Rows from block 3 of the text encoder of a small contrastive audio-text model, named by matrix and row number. Rows with one number within an expert belong to one neuron, the router's apart. Each number is 128 + 32 x the weight over its row's rms, rounded and kept within 0 to 255. All counts start at 0. After the name is the row's rms in percent of the matrix's.
After each expert's rows are labels from the 100 texts, of 14976, where the router gives the expert most weight on average: "tokens" is the input token at the peak. Only what is clearly more common there than usual is listed. The data: strings of digits, spoken by a formant synthesiser in many voices.
# router: router (text_encoder.blocks.3.mlp.router.weight, 16x128), inputs 96-127
# up: expert up (text_encoder.blocks.3.mlp.up, 16x64x128), inputs 96-127
# down: expert down (text_encoder.blocks.3.mlp.down, 16x128x64, transposed), outputs 96-127

# expert 5
router.5 083 [119 152 105 121 134 152  89 123  84 160 146 119 161 132 100 115 141 113 136 208 111 122 118  75 123 138 100 113 221 157 111 171]
up.0 133 [119 171 144 135 143 182 129 107 153  66 109 173 149 138 118 148  66 132 115 171  92  82 137 185 139 129 148  90  91 166 170 157]
down.0 144 [103 168 112  88 106 149 185 154 118 147  91 131 139  94  85 123 112 101 103 163 115 135 185 148 134 118 148 147 125 142 143 111]
up.1 084 [116  97 143 158 147  93 120 141 151 122 132 147 123 158 119 144 179 129  93 199 129 137 104 127 148 144 148  99 107 162 134 135]
down.1 079 [164 126 115 151 128 133  97  62 107 142 118 121 131 127 141  92 124 110 166  47 129 144  89 108 129 119 108 135 115  99 151 139]
up.2 093 [ 97 137 151 147 144 166 107 124 125  81 137 198 129 110 158 167 120 112 124 176  83 137 133 128 159 121  91 156  43 172 132 207]
down.2 106 [177 146  81 118 116 116 185 116 139 150  95 152 130 134  82 127 107 108 131 172 135 156 132 154  88  97 188 171 139 112 126 101]
up.3 037 [145 158 149 113 141 137 130 155 124 174  28 133 138 151 116 108 101 138 125 202 131 127 137 125  97 100 107  58  79 142 128 178]
down.3 040 [ 50 162  92  94 141 139 156 123 128 140 158 173 119 109 149 142 126  74 143 122 116  80 134 156 120 112 143 163 159  72 115 120]
tokens: "<end>"

# expert 4
router.4 073 [ 97 151 121 139 129 145  74 151  78 158 167 124 176 178  99 100 186 127 101 172 100 122 144 109 136 123  83 116 171 157 105 183]
up.11 069 [ 89 127 123 127 114 138 154  89 160  98 144 171 140  96  45 121 119 143 128 126  78 134  90 168 105  82 128 143  73 119 156 124]
down.11 083 [165 145 168 146 130 141 117  76 135 131 142  94 178 175 103  82 112 142 121 153 110 153 117 113 199 154 154  98 114 151  79 168]
up.12 244 [153 109 175 221 153 163 116  84 146  93 131 129 135 131 125 120 116 188 189 144 101 112  93 150 116 149 119  95 119 111 122 102]
down.12 201 [168 114 144 115 122 118  93 124 115 138 128  73 135 121 125  59 106 139 153  77 184 157 131 101 157 202 140 107 114  94 101  52]
up.13 075 [154  94 134 161 151  76 103 115 122 148 114  90  95 158 104 150 108 198 116 143 109 127 147 129 158 187  90 106 102 167 126 172]
down.13 080 [199 105 115 136  87 131  99 154 103 167 113 124 157 150 102 125  63  78 126 144 147 160 124  85 140 148 141 153 117 115 139 108]
up.14 055 [107 135 177 132 129 181 102 104 129 105 183 108 137 102 160 115  96 143 165  93 107 150  78 143 157 120  48  74 116 156  71 109]
down.14 074 [157 137 142 159 126 146  24  96 156 118 140 156 100 140 135  99 132 129 152 115 140 175 111 135 114 108  72 146 137 146 121 110]
tokens: "<end>"

# expert 14
router.14 156 [193  94 142 149 106  89 183 146 183 115  83 142  98  97 115 147 101  90 139  96 174 129 130 178 118  96 165 153 106  82 157  68]
up.11 043 [117 174  90 141 131  99  96 145 169 117 166 121 145 128 181 105  93 172 118 191 139 167 147 136 127 154 117  82  73 168 163 198]
down.11 056 [166  65 147  87 186 125  64 115 127 134 155 155  83 124 106 139  72 140 126 113 117 122 167 119  99 109 132 130 155 127 151 189]
up.12 045 [118 174 118  71 169 115 110 127 163 137 163 141  88 111 146 170 195 137 127 107 135 133 125 104  50  68 137 161 102  98 121 158]
down.12 063 [129 131 151 104  93 151 134 168 190 104 118 161 120 144 123 121 117  97 172  94 130 102  75 151 161 134 147  85  80 137 109 116]
up.13 048 [ 55 113 113 106 105 100 182 167 120 204 119  98 105 103 183 110 119 185 159 153 120 123 120 105 129 116 111 130 124 122 120 129]
down.13 062 [113 113 121 144 159 141 169 130 165 134 128 125  70 123 136 202 127 179 116 113 163 139 146 156 179 144 122 105 161  87 130  74]
up.14 068 [ 89 146 122 133 198 183 135 140 153  91 103 172  89 138 162 136 115 146 108 163 143 117 151 134 164 142 115 135 107 213  91 174]
down.14 074 [121 141 135 123 137 161 217 139  92 132 138 137 110 146 160 153 125 125 103 158  77 108 204  72 152 104 168 127 134 132 151 128]
tokens: "three"

# expert 12
router.12 084 [105 191  95 100 137 145  99 113  83 181 144  99 164 138 102  65 156 106 127 181 135 107 149 109 128 129 109 106 191 141 105 145]
up.22 153 [ 89 101 120 136 128 132 149 139 132 112 121 145 126 148 127 157 163 108 131 123  98 132 125 147  81 139 175 130 153 131 102 154]
down.22 127 [150 144  80 168 131 170 123 108 160 120 155 113 120 119 188 140 113 173 188  42 114  99 153  89 135 145  91 139 135 107 116  77]
up.23 067 [100 167 149 160 159 107 147  91 201 157 137  94 111 126  94 104  61 122 129 158 109 112 117 109 147 136 138 134  65 126  88  71]
down.23 072 [128 127 128 152 131 130 185  84 133 130  93 141 140 105  81 143  84 102 162 181 150 128 124 107 151 180 133  77 163 164 216 147]
up.24 099 [ 87  76 112 167  86 167 156 168 129  94 146 158 138 132  91 164 163  97 126 147 112 129 135 144 114 163 177 143 149 155 128 185]
down.24 097 [104 110  81 156 128 171 162 107 162 165 154 109 116  88 137 124 196 183 136  19  76  81 169 129 129 154 121 101 102 138 100 134]
up.25 063 [108 117 177 118 157 118 148 175 152 108 124 179 149 136 139 176  73 109  77 173 102 122 153 157 161 127 182  79  83 181 155 142]
down.25 074 [115 121 100 163 119 166 114 120 135 172  65 121 132 155  70 119 134 113 142 182 148 145 159 174  98 152 142 109 141 141 193 123]
tokens: "<end>"

# expert 3
router.3 121 [130  83 167 155  96 104 150 162 146  79 126 162  90 122 148 180 105 134 118  65 126 137 133 170 139 138 151 136  33 131 172  98]
up.22 122 [110 147 100 120 142 175 129 102 121 123 134 164 184 136  69 114 130 101 112 205 118 172 115 124  99 104 154 146 121 141 180 159]
down.22 117 [137 180 106  67  96 102 184 131 136 142 116  99 160  97  80  91  94  72 127 119 140 163 157 143 104 124 173 164 130 117 148  96]
up.23 218 [101 119  99 160  92 200 152 148 125  69 143 186 200 132 104 140 102 139 105 142 110 131 145 135 158 141 149 130 146 168 193 129]
down.23 220 [105 160  90  72 104  74 159 144 112 167 108  76 134 127 106  81 112  89 147  99 175 181 172 120 162 136 143 192 135 127  98  77]
up.24 038 [126 179  77 151  81 212 160 149  98 122 109 152 172 127 120  66 136 163 164 148 114 115 164 103 143 118 110 179 171  99 158  75]
down.24 060 [121 108  99 124  83 135 179 143 204 151 156  94 120 102 143 116 129  92 108  60 135 189 190 130 157 184 175 138 120  98 106  98]
up.25 035 [ 97 149  71 164 122 155  80 105 101  79  88 134 149  99 112 173 157 141 118 179 140 124 125 110 104  86 110 151 163 101 185 139]
down.25 043 [ 64  89  73 123  91 128 156 149 167 143 104 113 140  80  40 134 149  75 116 109 130 220 128 181 131 120 100 154 182  96  86 128]
tokens: "seven"; "four"; "three"

# expert 0
router.0 075 [114 189  51  93 125 127 111 120 107 189 131 109 175 157  98  68 149 131 107 178 140 113 140 116  85 126 111 133 201 141 105 158]
up.11 028 [183 109 125 151 103 173 132 103 191 114 112  82 125 143 151 120  88 148 168 110 123 105 101 159 209 152  90 152 106 111 129 144]
down.11 035 [122 102 145 102 105 122  94 122 112 186 174 104 126 130  58 141 155 140 116 149  93  92 206 120 133 108 173 162 114 136 127 105]
up.12 034 [109 106 162 143  85 216  82  88 125 117 108 126 122 122 142 131 115  92  79 114 137 143 131 176 154 135 172 168 131 154 208 100]
down.12 041 [136 137 154  71 120  65 165 115  70 119 179  96  74 140 129 126  98 146 115 152 156  76 112 119 201 104  86 146 111 156 129  38]
up.13 072 [128 131 157 142 166 150  75 125 144 116 143 120 132 139 140 157 110 130 114 136 132 105 151 132 215 179 113  96 116 168 110 143]
down.13 075 [103 137 171 116  70  68 171 148 173 111 116  92  64 112 117 148  92 128 140  91 146 182 145 131 109 152 139 163  80 102 106 105]
up.14 106 [121 116 174 162 173 118 133 122 165  91 156 118 100 116 158 129 111 105  80 106 130 144 131 130 181 168 133  99  95 136 117 157]
down.14 122 [ 98 114 160 125  93 157 143 160 149  99  89 157  62 127 133 188  67 134 107 101 127  93 144 187 175  91 139 137 108 143 148 126]
tokens: "<end>"

# expert 1
router.1 075 [ 83 180  72  90 102 129 115 139  97 168 193 128 159 169 109  73 161 136  89 202 123 130 156 107 105 117 118 109 147 157 125 157]
up.22 046 [119 121 138 110 157 131 126 108  91  99 114 138 125 169 179 162  76 154 122 116 190 162 141 133 160 101 152 108 149 107 210 139]
down.22 058 [166 158 125 110 141 107 168 150  91 106 104 186  84 126 146 141 140  55 149 151 148 121 166  96  73 151 131  76  99 179 189 117]
up.23 122 [ 94  99 169 185  96 165 126 141 181  94 126 163 113 101 101 144  68 143 107 130 123 169 140 177 179 159 155 129 103 131 175 140]
down.23 102 [126 145 176  96 106  71 154 137 119 141  98 106 149  79  73  86  93 102 131 116 127 175 111 111 114 135 127 175 154  94 159 103]
up.24 052 [191 145 146 135 153  84  91 134 123 162 183  97 114 111  64 132 136 113 136 173 115 195 160 108  79 133 172 156 134 162 103 155]
down.24 061 [191 138  87  86 142 117 160 121 111 125 143 233 104 150  86 153 122 127 106  82 129  91  69 124  89  99 106 164 201 163 147  86]
up.25 040 [132 196 117 129 154 136 166  63 151 116 114 228 109 126 174 158 145  86 171 102 134 146  91 125 143 108 166 157 137 186 131 181]
down.25 057 [177  72 143 154  88 171 126 124 121  98 119 125  78 165  21 139 131 108 122 166 158 158 125  98 197 145 141 135 166 117 152 165]
tokens: "<end>"

# expert 13
router.13 076 [103 174 102 113 163 138 102 124 111 174 168 127 165 155 106  89 161 110 105 191 112 116 155 121 139 132  94 110 149 156 104 165]
up.11 076 [106 136 163 130 124 166 163 100 155  63 129 131 126 110 112 193  85  97  79 180  34 102 135 151 171 125 115 143  91 154 165 176]
down.11 103 [147 104  92 162 147 107 112 114  94  79 168  74 203 117 160  62 158 183 142 112 140 148 138  50 123 137 149 159 124 142  99 189]
up.12 078 [128  78 137 152 146 176 141 101 138  89 157 177 118  91 161 146  93 126 103 101  85 127 141 110 192 175 142 121  64 167 131 183]
down.12 097 [102 168  71 109 147  73 111 156  98  71 141 124 157 166 140 115 178  95 121 100 168 140 103 111 146 165  79 142 105 138 102 127]
up.13 058 [137 125 152 128 157 130 178 126 143 168 138 101 143 138  97 100 142 148 154 167 120 114 117  96  94 103  99 106 165 127 128 180]
down.13 079 [127  97  88  91 114 128 129  65 161 133 120 103 160 124 116  86 115  99 163 121 113 154 127 150  78 118 126  99 110  61 108  95]
up.14 050 [141 104 161 183 136 121  68 136 168  66 125 122 130 128 117 111 110 134 119 127 118 109 131 147 138  94 108 143 102 124 111 214]
down.14 069 [161  84 125 126 106  89 144  48  85  94 130 179  44 156 144 108 157 106 157 133 130 107  58 118 147  58 140 164 120 181 149 136]
tokens: "<end>"

# expert 15
router.15 209 [145  84 165 160 113 112 159 133 158  74 108 147  88  92 148 182  80 127 134  46 146 137 120 142 130 132 160 147  54 130 160  97]
up.22 054 [101  59 142 158 111  63 125 103 124 137 146 141  79 136 135  89 132 101  76 177 106 152 200 116 186 164 118  92 139 127 115 162]
down.22 071 [152  99  95 123 165  95 141 136 124 131 181 116 149 150 156 126 138 127 130 108  64 134 140 146 127  85 118 131 140 138  95 106]
up.23 057 [147 110 176 165 199  85 173 165 114 139  95 153 110 129 110 130 163 117 138 169 104  95 119 149 153  58 151 150 100 156 150 119]
down.23 075 [131 115 151  87 155  52 185 142 105 193 194 114 119 160 144 128 125 117 187  95 128  97 140  81 122  84  88 121 138 181  54 132]
up.24 064 [176 159 125 120 116 176 167 101 142 106 110 143 137 104  96 140  90  93  81 144 129 148 133 113  96 123 174 157 108 119 185  84]
down.24 080 [ 98 160 164 145  67 123 136 124 142 108 159 133 104 154  99 136 117  84 177 126 142 183 166 143 115 121 172 174  64 142 112 115]
up.25 097 [123 122 202 128 146 120 167  91 130 100 125 242 147 108 117 131 123  98  94 174 119 108 110  97 162 109 127  89 124 164 196 168]
down.25 108 [103 157 122 135  80  73 183 160 167 141 167  66 151 109 161 103 153  80  68  78 107 127 139  80  85 136 152 159  93 148 104 171]
tokens: "three"